Rows from block 5 of a small class-conditioned image diffusion model, named by matrix and row number. Rows with one number belong to one neuron. Each number is 128 + 24 x the weight over its row's rms, rounded and kept within 0 to 255. All counts start at 0. Numbers have three digits each.
Before each neuron's rows are labels from the 100 images, of 14976 (inputs lightly noised), where the neuron reaches its largest size: "colour at peak" is the nearest of a few named colours to the mean colour under the peak; "top examples" is what is common among them. Only what is clearly more common there than usual is listed. The data: larger renderings of crowded toy scenes.
# gate: MLP gate (model.blocks.5.mlp.gate.weight, 320x160), inputs 0-159
# fc1: MLP up (model.blocks.5.mlp.fc1.weight, 320x160), inputs 0-159
# fc2: MLP down (model.blocks.5.mlp.fc2.weight, 160x320, transposed), outputs 0-159

colour at peak: green
top examples: light from the right
gate.233:151137098102137106160165149118137155128116112103157119107120127103132156156150158169123115209103168118162135157132133120137102135078143145098107114087104118121126141192115127141130162112133123095133119116130129094160082135112121104120145095085121153107144097067109119135116108132140099113131037137133142137156155138112124130110118131074107135104121136143117147112142133131084085146155159149145139130145148140099129104136113108145160122127155119124089134151140147111167111143106167
fc1.233:126127126108151150154159117144155154119133102097141108113138146106125121142140148124121124165102141120150140110124115109133096146099113149090138103117126121115105151175112132122087134104128160105150128147124138115133123130137115077150142086114126142115176081080118100164122130117187105110139059158151157133172151102120174107112119107118091105146148135141077146182139079126076116149154132151143105112164167169109100164126151120143132114121170155106112148145126128136137097121082135
fc2.233:090158131122129094137106127110137127137113141179100101143125115147114077151181137097135165118124109120072156133105151132131117127123117183137124150182114140157124115133077115137157132120132122108151203144124185172133134116155090159180091133141095138141124132125132149147117152132140138139161106109135141100116132109135139103133114107186130151117112159126116109114141119133143174149114166072115098164099137153138163120144135148141126121175125114120115093153102105094145099139113128

colour at peak: pink
top examples: light from the right
gate.205:078122113101127133118141119146148143135120143130111146109130105098126140154135104166117140116070113149068114126083112118135125162116152109101151094158124104126127102133120131120113148134111074112095128133109105125159086164106129125153126094100145175137134100144165126128092126137122142181093129122150138153148122087122091097144098135152135112076123132131148114153113068144120136076150137141128156053103116116175143131132135103141140164078154132149162093132131109101109100115131126
fc1.205:138163145114156112116118151199142110112098107125125070162108143124087146133117122146099167114089127139119167138129140161172116119098185123107152146099151114121162147165105114114144125127120070117140071121116077098135136118108122145160131156123099114125138108121127128143133128119113116154108119124163178138104096139144119116094105137081158116117125111104149075151116126096109119135136111104074103122158118119092109110103120115154157174126126137130126140101160145178140119121104095
fc2.205:149153140142104160105057118168131111137125094080114128138072169142139138106153142157143130137145129086106180125066142114098146128119104120136112122113150107129154105144111140148128120161158074089119157117112142136107145161140114134085157128107070143105124126094153180110126175134132141135102153122152118141139132163130154127102153116139106097134141116158136100150151144122135145101085107111090060133129153154153137126116138135158127127152139122112164083119143160139129112143129119

colour at peak: purple; pink
top examples: light from the left
gate.65:134113144134117115132087149094169122146185151145162141191135077125109122129169118123140142128132157124117101099111134116121150111142162114127120141140139115129094146115126086095125129098148093112140097092150138171144185141122135097151113117130118123149113158114097159086135084113139096137136145129141121116081121118120088148150137152095094144108112131149137149130088100118126131118145101098111104151111111128173106132154177088152136145132121122192126124160041125134136134128105130
fc1.65:138074129156183121127100110094116120142133143156120102162103136144134095139101082141121142138112174169153103107106100105112112161126161123101109111093124120127093137113124117142182114168090128167162100127157116122107123128123142116162129073153112138130110113127092096125130159180123108128158117093126140115089122114116129150131146098110144094112136104157162137129122116144142096129159133109096156135114113102140139144126177115140104096097088176151118136133122092189179120148112125
fc2.65:122137106127105144128165137132146143107129129120126126106152112105122080100107148161115071155149123111095106119158128121171098090154112119110106120124100071110089096074155128133091130098096080132148147117100133116135157100118069131130146144148108142124117168125094069128122133172131093089134124120167133135125183102103080144097151106115110080140170152106149155114109082129124138140121132133102138150121157108166131133126129122174136130152117097120135120108107153123094108142135119

colour at peak: green
top examples: light from the left
gate.153:169159098148156124164171137120090109114178089154120135119108145113137174143112132135149139117146118122123100109116146152136111174145114075158145148111139133116118115133198149112155144123128107072116099125155112135087163108136091140123152159101143105116138141146156106163091133130131123149088075127110130116154154152121116144131106148177139128124151187121121114137084153136162124088160111095116134111109121115125160110132155110152129097114129094136160122136082133128109093083124143
fc1.153:091098131135091144083134157173130161153093166168110143164084119121129096112131079122129146167118141136139120088128120102098155128104125150097170156155147128152158186158080120092139104144141120142108141111163128121126124144150156130113176099149111136121122179143129104130147142129106139096113143077121128140111115131128143151123126128146128123154148091140115116126162088120153130094127096156140119173089071097122133124090077115125108116177106121140140134148160121125121155147136113
fc2.153:138134089146109156132066147141131126129097128120113169144176145082132161135122106088110129131127141171169098125106124117112147093140107150110133054136120141151127128189107135098123146106092113151156075160083156131108091154120153119097116120110138114115121101107192134135134153127159081104119118128111130150098157147147116126115111141107119120121087116148109098122170165103133140137139119142109146123118125110121104142134130151137129142148077160121149127138123062155152140111166128

colour at peak: grey
top examples: light from the right
gate.245:115138122076108100152107187130159137142110105115138108113122112120124115121141152119162079081125176102082141118122148125124126118111110171160128141094147148103102148127123135116132164098101125132133154117165117177098146156163115123086175080130094127117161109093149165144111141135138117172107141131172069185137092122121105125106104140134137130095142147101178126091121131107122160090140153111141129107138151120156111133125122085145115145125127116147150116164118161160141109133146147
fc1.245:089099125082147152093133129117145101136137154148116132116153102153124126111142118101155106120125152116155127149106141171153131139129114148138109115194129132123130112114143120158147078098095140123138123170118134112122115133128121119109119154111127164129140126064092111088097141158130081120102146119098121061149106150076109106118152123174168126130113086111146145100121148143108136094168143147129147151107172129163097113120148103175110138140133145135128117116162077164155114173154102
fc2.245:142164119120128167151147137108081146153069130120085149114096139154104125133131149109137114149085171098085123144130116112104121158122101138106171131124149171143091129087147093125133109151126198102153126132118105151070127120158136160155137146116132137107083110122163118154115160093111105137081165098137134117113163134092096117135130100099125121118087090097133144121152122127125108159170152145147143097144153146148160109125137138104088126183131127145135143137115114135102099141136119

colour at peak: purple; blue
top examples: light from behind the scene
gate.83:144089159142133162134114159119090160130149113104145120118122100156148113129145107109138110112140126148123113091126146085151154081122104104125136137114136172180087125128115098103179163152159137100082115104133149113151129122108121086133123183112095123101141123124150073146082139133170156067153121132139116119132132135150125149087130112160130117114137075149127127138132096134123137120149141121155124066113153113125105153153146123149140110109121144058088144122144080149116119159119121
fc1.83:138145129113133136136162135088142143171073121082149117167125131116157148098118142156152168126107106114120139179122113127117090122175154146118124117133103115110129138132127135122102083115123140145135114126079082101120100089128102123135149114164162153169101111139125152113133146148125111145108138096113146140120155138114085134140099176124133119168135137112125143115091115124137123164119109100144096167078121070151165082121151131159135098132116092190154147140092112082135106107122100
fc2.83:147132126147095116130113109100139059104133116104112125150101140102106107118112134110107118130163159116106137165128130113181101124131145129144129140135124114139147103111127136109141142144121121145148109152116114121150110076152148085130149134116137091135163164131118143162134132160075110115139131173140128139121124118089142101118136123052100151128108092176138105120092132118147154153155158135143101117102096138092097112075103147096113100115112154126148134088057144137065170134103136

colour at peak: purple
top examples: light from behind the scene
gate.102:107127126115172099138122110103165087097112159123157118120121121107145122103173108123145105165116168169141154115138148173080110123155114089147153139112137153135195122164100126131114139130091078094086117095158109094136122139121143131123119136092114120105107170122137128098132097160141128134137109101133073112184124141150109122102136131133100145117176081142106170164123112147119130140157102136178096128128080151142133114137145099126131133120105165143103125164132123157130142099126113
fc1.102:110162154117151139112141096132104119139143079139126151114091118105126149095145092142085123154116111109139192130126074085133160107125123117141119132080148158133158117168101151131105106145118158089141108115125134114137153172123101121151151162115101095148111110107107147144080138156115110092130117120128110119146113173143114104106125099113122098119158117118133127142101110124140128148176153120144113186064141139106121169116105133109157110200112153128143180145136146111137138131141098
fc2.102:114156151133100125138131111174114147151155116127112091116085138158138107138127113108194158138126104128130198129104144189120128123144119122124136140147102112109136121143090156131106119103128096136153133133082126114077142110110088083126152118159142121111112109122128131156146097149108145109139114119104110149141098133151107076119127120114151105136106125104127172139207148119169145182150106147121108126095080095116171155087107132146129129141109121112147140129157138133138099135110077

colour at peak: green
top examples: light from behind the scene; its colour: green
gate.257:116099160175114126150153123141102105125158114111170125127133160156143104171112131130153084142115111094157105097133100141111144118154164139093120152122146083106096123194103150145101128119104124126155086155125098120121182122145130120122151142152149121097108118113127133139113099139159160135099176110145145104138102160117103184141149111121092152124129158149111126107124092113123082140129166110165121139141117170145174154103127152141163155159155161110103118121087119107119147106158154
fc1.257:111112122144112111113144118093087162133124159165133156134123106123114134105122120105114144087143160129150127106160120144208147126118164123140124113131186134110113122073124110136170106097152105098142119139137110159133127124125131131131118115163059124116111179114106146084125115119135179128159120130112123100137084150138115141107160092141136129121111111117142130085128156136099100119152111116103121170141117111151164157110140160146141126143107159097136152138105163133153215127094103
fc2.257:102139130088139169118122164110120155144120119180104141092139140114134144081154083128095130145157134121094116138140083108149133129134097185128149113135099148110132115136151139117120129126105136133095127107148109090076091109178123131129134134108163110118160150199114153171147131115156106116134140088144131097143208136110138126118124126136164152148121120149121182125104148113129142148142129090173146146135145134134143097117120159107100107138084142130144164126096123156115096172134135

colour at peak: cyan
top examples: light from behind the camera
gate.189:155095091110114113090081121139158145107125156152149162152135160171117117127141106144090105101116118135129115107098149089139118133112109157155107119102123136103101144070132145154084157153125150107130114137135127112105137102143100128074090104133157133110113158139149079140150072127146138098124139154102099108084139133114150186116137126128111108107142124092147141151156142132053130154109088166112115128113130109155131122122097135085142162100119080132150135096125141124161140103132122
fc1.189:130103146143143155111164099157115110123137144107135133116136139127165130121130162099145141137083146125126135113181138100104172151094080113133127161113127096136124117094141084127155096132120088093161105122099088122132115094167123088198142117127085155139131139058131112125056149140096115102121107163145115137159119129126127150126156087159138148096139116139132142107117125103170170139152153137165131125150104109129122130135103111143104125166107158125140153134138107109086133102097112
fc2.189:148110131107111149110120129139068151130114110171126136164121127114107093132107104159139140112142130120148082153114147086181196144138086130120159087117166125108154139087116127115097109121135087121147125132120108118126117146096119122080153115117126170134134108130142134183114124152120102096143110168142120114105119108121117157133114129192115124147124094140095112116131116165213094107135126108115122149122090180147103129129143129138132153111130073113141091094136110131142158124120137

colour at peak: cyan
top examples: light from the left
gate.286:152156108148144110140109107155128142175081173144094142115154122105123087169124104078163068130186090155106140173115106135137137121157110152118148101086094097124116083110113115112136125089083106156108117138112163162099128135126143121092122076131138126121130141121117126115128111142169118183141109105089135134112109108145144100110097157152113132134132133128138133180124130117161120114094131157119090102126107131086159112129127134114131144126159102162163145110164134148089119116128129
fc1.286:133127130107109143142112108122124103141124125095109136151133091106099157144095150098154121135154140166119118142138135117091098119120137132122133117111102098123126068122153142151123125178069157115118131111134121135132184101144098175144123137116174084131136138161126141178131121116094123146136121146104146144104156147134090180136128160104113115118097114138105108132129086144131151053091177198088122118112094105104119127102160146122118123097122143131086117126162135160140151152129156
fc2.286:094122155118088147116131135129125101127147133078153104120150128102118125138131211114140121143153129152099125115137184141095140062129157138162131144138158134139146102117143156116103145144137119136133145100158143131140125138178119122139129143090091111132140135084114123124133166121143137131112129132162188141149104149132106135129111127122125170145155148158152189120141126110105123143156164177207153075162144116125150111142131119106094126122142146148097160142090103099141097124121128

colour at peak: grey
top examples: light from the left
gate.27:115111104097126133100143172094151155122097144169126121096134100133157146126175118171161111124139128109161110125121124064154114153096143104105098120111142126156111120144173061119178153118115098135148148131129123122137119168134148125119109111124142112109105135122166140116111137104173113097102142134193124156101128107142121130097148095151092100126157151134100129128101127123110138106122130186162129086120054134113106160147169133129141151089141096144133089144108110113121130133128130
fc1.27:116162124163161141097150134160146122158142075094131135116136146111096130129115154066102105135125144112072116145148157172116102110127159100137119113110103100101102143110107142096116076138118159131164140122129120112104133089171114112141176127157120139148121125114118133124098156166141138153203113111092139130117082145128128116154112145120148138141168129137109121151104163118131121165124122135125110116106187149083146084124100149120092105162125131092122136126182138140133151120101104
fc2.27:088168136138170117174109146115119088133149137151117133138124138125125090099125104125140144162150149165126136139162101164133132124161079170119118177129099125150123107137084138152135155050087090103146147138133117189136103113125134121099155146151120103133092177086148139119108111147134140131148148133130138100107145106099118137131158151109126147090126088149159138110111080141140127152148143184107154135126184111091123133098096115157150106115117135110113109134118121147117167123124134

colour at peak: black
top examples: light from behind the camera
gate.258:138118148118093131140124140133196108141135139149098087127174158134125121108131165128157159140115136129126115154109123110131101129125122146122113098120090140142136166112109145129123131159120157141134117171143164136164125152072107143170096132130095130093093125136112070135114097171106106119102120111133143146106108134127121075110146095122143130144132105144167129138127133123135111140105126140129133164122116142119139211124073123091120106138167105116121159155048148175110155113140092
fc1.258:113172098164145125112136112135138089109157136120159152138104101094118093141112113125142134118075141129155156102138163157121158124103139127099143155125105129107100154102176139118167124137150124090141115126112129129130150056120155140116148091126140110164145125124175170138114115112122170110168094142113163136149142119082160157133145203136149118107152165170094105161147108119097120122122105140135128151175143127140132095091152143110132094141091151134114103131141124108152149161141108
fc2.258:120130139114064111113136132134125109128139138138140150142150122098099165099125115126143153132121122163132164095112089123108133150089132097104111095108127098141096176118158105122104136141144142131150102105142125104117146153085123170172136118134125136159159084120186182127151153078124167132149155140128130163154096154125145150134128133145105108089131112089141114134089124150072130084105136120143138143142149144085144103118126148143174122110073092135162148141179120119085138121137122

colour at peak: grey
top examples: light from the right
gate.123:112121100140105146148175142135130149146124148149118121146148098159099138123131129134142118153097111132150146120116111119099151107119114136154121112115146093112127163099151106107120130115142104108121157130130150115099141120127162100139119099145151133126082136080155101088111189114137124075086155154135111167168147128107110094180153091177127118039125140149116061135130101102139138124140150108147149092116155114169143141130135109092111116119174169147154159117124104124126113139113153
fc1.123:124161113087083172137158150122128113109080123143113135096107112099140126121158103098115126137134119141125064121115105148128167172131138114151096111132144112145114109124145114100142127120132087091128131127159073070147156101109129128177123154134096110156145109114132110113100192091125173100071129107126147119099153157129098113127163083180157188133140133146117120134122135120148120140118116154133116112126147196115127110135129098106134095166140148124116112142141106131131121120109129
fc2.123:152105115093105130125061145128107152147124103193152148146103120119149133155170134166116152142150114120104113122175128160127126118141148060138120135097171151126121095114190112131125127103134109110096138121099100116140131115143126133088115143139156125145146134109143116136090127125135125155082124109131099146170116098117132086116096105121142166120105139106131148122154154182073086106126111166113095135129126178150146118144120095148136148136170089131106125103128163116106120101093114

colour at peak: purple
top examples: light from the left
gate.226:104112134109111104137127163114121088172155155160143180130138131177127122081155123119123144103127125165133150132143102175155166120096130119125118119147159137178145117134176128152172091120103120142130140178114115149161140135113133131120094159120115102158098121115135120149154143135179105148090163145075144135125147129140127156111108142110122129114168133140142122088126123090120079127114173116139151111099118134114108089137134152103085128125132144178069129098142097147133081152142134
fc1.226:164113117104143103104129138061133158126152133142154194127115147163136140115141188138166147108148097150115163125143101113134163145091149138123142111141142100134137111133165096153157106117104167162156130117138195133171148127153085136094148161123096103133122142112168148124143142122131165109154134116153145109105181152154138176109105130115125145125111119159129111114103150088083111143133120079141151142122140122129118136136133113097118161140154166116108116094124159117124130178142119
fc2.226:088118138122147117143168131111117128140143149138123138134156147155115089160168143086142162151125120134164126170083140151094158136094095161085097179091158137122163095122153139134122112154094121159125163101148154183144114118164085156175128135138147148132156170154170150135112133093148139123135133109125084101158154115147125129112156105143096133103136148137141134141114121138106151117143138067144169157109121096127128149139151130136124120121120072152159140162132082139113109119134138

colour at peak: purple
top examples: light from the left
gate.171:155126088114177158128133131141117114119136125136125116101135088095106131120105103120187094096124077136074080136092112138115078168144114116128131164100123112169095121156126156123172126094136144099132130163165141142088104123140133125126133113157119151153160158133149129113140200107154138116123162098116175136111125123149127126106116159116089122106111120136148115173110163124113153100067138146120116111060135129108120125130132124104120131098132098140125126121116071134102125129120138
fc1.171:134124123103174173143150133141181136138141122110114158125131076089085123081165111087136152142132120101087110156108135106156137141116131114103127162117127100133124138094126139109124147132140154138088090137175165160161192097111126130100120140152134105119159101129128124138150121102118089104151108145119153129093105129208121131134122119109128121109137136087113123109090154138132145141137128136106124126107092141107070111101121142102117150141094104154140093129062131158110148116101144
fc2.171:167133171089140122150131126130100155146131146141118102176114091119173142136117104142086115151137172124159114139116124145132138155168158103145138121136155146134142093122217132139112129127077105129111115141134111126106139117168157138076139161135147154137122129148117119104123073093164152133148149136149148110176123094081095115095098101108116079148125127090141106109146139124130121170129191126134105107146149125151137131142118127124153113165127149157124084108130099126119098129114153

colour at peak: black; green
top examples: light from the left
gate.137:110142124091127107134120140112113108150136120129142131192174155184105149090134125095135164096164118140141138171096126130154164107100168079153149133134139145117121125119148143199157109104110139140125151135152135124124126114109127137104164121157108130141116169112152131105125089152131153122140145133105123128103129144130114127130161119111154121149155109124168127080058149127155145107106155062137167153145146096135139148133127145117100150144110116138114111108095071162115158088136102
fc1.137:086102135127121137122142132136120082114135115125150174105141120133157065126099131104120112105112107139080127124098084138090166143112151140117136122135118148154108137131201142109132151113130187121149131156121138108117188107180096096116110117135111123139134139129145115146160140153122123109109160119133175146147105150173166111106135120119122121104134120147142131089076073104110073065112156121121087102137111161114110115113117118152125130131111176130118111139131155149091120139124120
fc2.137:129113115123131121149124131090136134117118130182111098122111097163073074103146129129152126111148137127123130133119103132129082112132099175163169148128121144114145169118065144138118111122140149133162166149155135131138149134154107132203147108112115147151130142109079143120131160189119135150116105123109151120133204108111147114143141131128145122107112138109110116135088082144153144158125111084149121117127114143127178149143119148121108119159156061138119098142108108129112127101091105

colour at peak: cyan
top examples: light from behind the camera
gate.110:125123126139126136131107138143157091123133134150148121166165087160136103129125095138083115131119143132144167174140147132137188077137134141112110119156098146136140140156137099119135169110114100153101086156143161181101115073125134083117114142112087175097134118075133137131114088109120118095119154146166141124109118088143169130167165118107129139104091164152120127126115104148112140122142144164133110110136110082136120102092120115124115119138098117089147147145150110082147100119086125
fc1.110:108087149129088148143141105159127108086133124134124099131152094151116121148124156163128124123115172089094132145113144102114148124128150128121149135151133104138190144108159084092123186160132086118145106130156076133113178107132090093100090137132102123109109122090081111130110146147146105103099164152118152144132133075134156131172140111139115107134091123150149116137089140139144105155146132158118132114110113103135143130069137081111128119153118115109160140125164078140124090132128116
fc2.110:100130140156080105141165135158127093108086136118159099101136117103106097152120159149135184144125127117164135168135115137105128138087140136129124125119133082129158107158169073152121164159081110127182157149121153140118144133088170118132109125095119125117100131117186097134089135150103129121082114162131104138111150122133156118129134116140124101118085083113154126155171126130141133110140111127094150171099166109116123081146117148166111128137101159130114135095135124109137089140104123

colour at peak: green
top examples: light from the right
gate.214:130147120135161118167120120110092146124125118113175133129181140095147133161160117113123133133115108122113119155116139181109142112122117163110192140151111131122122138136113129128109100095108120130131105151093177158091111074077145141134137150151153134138115125137145169162148150107108046130127171141123101157098083090100135133131118085114117120138149111115098129106131155089150101081113165096119133127118108143119100129157086111130148124126146147111084124111106176097119124146156125
fc1.214:158134066115135160134125099135115114147129127148127119145092132157098123192090102156131122111118104174120137114097131086116120137112160123123081126151122123135101165119141126144113158135150088137110142108125111103155126153189109115159148118120108103113138084110130126134148093164100157160115093154141183117123134143150137165112118160103119098156160128159137129151150115140137135170125085164138132111147147136156146133177146136174113144119114066127124192159146119123118150104127117
fc2.214:147091124159147136103118083110121150140141156105153120128150144155116148118147155143122088139111130124132106121119119078169115098130113099158162110103118122121147112153170129137128135110101096150121112115132122156125146110121124133115136117159124134109095170122127109139129095172188157145108142095136132160102049094175107114141145150157118133093143145125182103125063098137101143082129066116168126133132129099133129096138149107132118121089134157110146147098153168124118161129099108

colour at peak: green
top examples: light from the left
gate.61:137150141146135104151120128095124098107110128135086116141152158073113158096131103129150139137064111132145123155107111100169130138122178125124118201130112124095150130144144143112095119116136142207157094129171141154096159134137143147152145099127135097149144111118116154154141103100151122106156156135157180137133122130152161144146156130128095118138089150102130153099144151139118095153103141059132104116115123125127148142138161140097103153139117121125133136096088122092130153133171150
fc1.61:113111159133128116100138090119115121116137161098154144106152113124152169155100113147124130126151112122145127100146112073134132131098099139142112145117146159126137168103126127140109123147125158179124100139121110090108115131108103146152070111068132133134153089104109112113167106123085141151135126141108118135142149093104105106104138103126085150117128127146135136104172162075144136155094127071136111172145132168140159134128146174151165148140186080109104160111115142096145163123152135
fc2.61:144132103133126174152117142103140122137126116119115107109164086136110186118119162117165117138154169108139159147132100096114101140124157130118161085134124147142197103103170129101155133129124159172113109115115096141131136100119093160105133133181166130121122166155095108126162140093134114145128150112133139125097166121127124162093147119113132121144111135148128135104098112089137137158143106156192129087131102107120136117140181116100129121185115138146158148151085088124111155151132147

colour at peak: purple; blue
top examples: light from the left
gate.140:144140094153131146114176130131115122156108162146091105173129097174111139116127106123126121132137101070116115124090174146149121103107157119122137152095131135145140151136191130136107177136154148169132129148130176150115137138107146146098088097144119147138129094117156102101128137150107163129121172167125154179136161124154128120090141109136113135151140108102159096121091109131099100112142140092095150166104159144168136144105149149146076123127122128167118157116142122079126163114116140
fc1.140:113142151122188110136114127109140119083104152127146161103129095107126150147126121153112118110178147155113157146118111118071158194156136146107107139125118150139133112103119146096126152133126116104122087123149094114166097153145135144125185112109139162168160183139108150098124128137092075124113169130122108144133061143108109110155127134151124119121148156131137179113173134148144157090108106126153127126141140086130142134137139115117134136127108064135171102122117161147118122113147137
fc2.140:112138126150149135148155140146134120146143100096142165163144142097095141148147139120132100137183151174123124142126138119112147098115155118123202126099166066060164116131109136112151127115106100126148109127165169150165110140106150152059163141146118130149127106113115125122115086116153104133142133197131145146110130131132116127161137101129140149110112148109139155160062098100115092110129138127128146121096112085102131116127157120149151111085114125121156120109127136149129104148142106

colour at peak: cyan
top examples: light from the right
gate.88:097092140096129181107115158159136146155115146158134144120101119132121144106109101143096141107099134182087127138088114118117138102139133157119133112136143118125148150113092139123173119127112119098120149135135132133106145126138150137116105119162157158086128104157133136103137144113159121139139087158123109093139112153124099080104141138126171140125135116168132153122082096114119164097153172144136101127082098152147098115116104109138125070124137156205110156103127149091115167139187105
fc1.88:126093099090099174143160168115163143139166125129117125104121125149137134143055093088170105121110120138117138171061116099127118133142173174142098108123088115127096129107094130098109061160103133124148163123122090126123147112118134158137159140134148133107157125129101152103125155162154142161114107163147091153153145146112097132134146115109094138110076113141138127160099133153132151145159127145137120127158130138165156127175144139133103099123143142131163119151161117115134124121123128
fc2.88:098161110152127110134111127096089147113149126118079106152148165113105131089135162127150140100146137133127139140158082111131114176157145131128122140119104104119103101077136134129127129095129192094090108177102121127160117142137127114140153099138140147117118160131078099133125129137177131139123160099153125125116180101116147126079149090112118136119099140131149181152146128144096092117133111134136135055143109097121128101121146161136107126164152171121133148138138167085130138150145095

colour at peak: green
top examples: light from the left
gate.285:099111134072089123125141099137117113119141119167135143149154128107116139155111129174106124132096167119147122103140097129076112164124111130104105137131135104083113069176106119126162127089124096128131123119115139144157141140119152143133133133069086131119124132114137147096120105133088119122179102107102113104135106081137117153117125138094098116155105145158129167147193112118109105140106143132123092132116091104127106117108156146140126143159129120095078103142087161108086164161130159
fc1.285:167107093112117118140144096162119131149118102092125093140124146077144133113143175135146132123145122154123125139125118185102123117170143142104133143147114116118099076118110130124144140143110077094102117139137145124134138132107139134135141165123139154115092130101138123138091161120121114101148108111111144132079102141128095144169080163116099121160104102123146075111128105091142103129091172125149146126093132125120091164120124118119099138167139117121113124135097151035135100160129185
fc2.285:137152126130148140108130120155153117155115183131124169110145149101109115170122093171124124118116132081111088077108152126151136094122123139123129077128158166128117165154097143117133120159132074079165139133134099099163130103152139117127150129154115137117135171141148140132096140125103162139154086138111122093126156120180111094177165126179144137088115148087111131127170125118105172133134125105152102142120126135120117119139117114141136117089118084113106098137087140147124156164138157

colour at peak: purple
top examples: light from the left
gate.155:098122136159115104091157149132157095160123136140155147132148077157120164078163143109162139105105115128148113118146134174146130158168163090086169159123136121111149113156126116158097152094123135076088152080111089120136126162150129087105103133138150098147115109160129115119153088133067117090128113115168152099127140098135087168129168125104105168143112127152164135114126134142116106160142093151142147093145136100136117142140130107123124131135139131166111129111122120128116153144159123
fc1.155:122120152113073113147140141099106102164116120137173141130145122121127129132075125127123122194127128137062122107131084124148144110060142131144103099133161151115125128147136122110133122115128122182100121162130140123124136138136142123115125122128142124147132131181152078163065144084135104118101199122160116149126168112130190126116144136145142102126139134115096140123151146147150113101151193143125101127100138158133108127178109120127163108120095113139134145119123094132127132089118120
fc2.155:089096119144183145085121108130133109131145102145098117113157107134126088120067147138102060134160122162131160145142114143140090145154123125160126172068142132133129154127150145122127114108106080131092153122111138119147109143129124100133105135153141110116155169127129109115133138170139109145112092094088134162111120129141114161119139119117124083144154129156135159138111105113112180135176087126149138129114151132145118154110122126117093125091118088146190176122110159156165146133137132

colour at peak: pink
top examples: light from behind the camera
gate.156:120116110110123098115124177133144104139142126100115116122141078122140134092146110156136118110159143130153117095145161160141126138117118108128152139104113062141137115101127108138120164159176110117123159141151153090128106085152143081134119171162138097119123116085113162145086135138166149134083151151124139115123136124162098104118107075088137121072137170119149142119123136152119132137087134123128123084116078156118086085101138140155087151148164085122138160151112144138153134154122127
fc1.156:119105146099150147077146059119158136178137104081155126140128116138133109129134139106143139118113141124129130123104078086170160115118130164121133102129093177103129147131135139112136069144106133163086117132100105144081103171099123176120113120109130160138118142140096121125145112125083139128151125126157120092148121126109130158147139159152112125160121147148116130141117110111178094132094118138123112166155155160119149184175137106129124152110120170137117126064141107134152158117125126
fc2.156:153118137124140137144162106100149068145118150098121114121146101130140129088118093148126113128130101127125120142119097136138141122142108148108140172114095136137121127155143162103167135141111119171142156059136130147119100067163135115123123120121155141143100149085151092158137141130154148118150149177073117150078090099131157100122129159129090154121107143105160092111171085089127139167100102159123149122112130100184141162100169138132141133116137120155135125159110134120126126166127101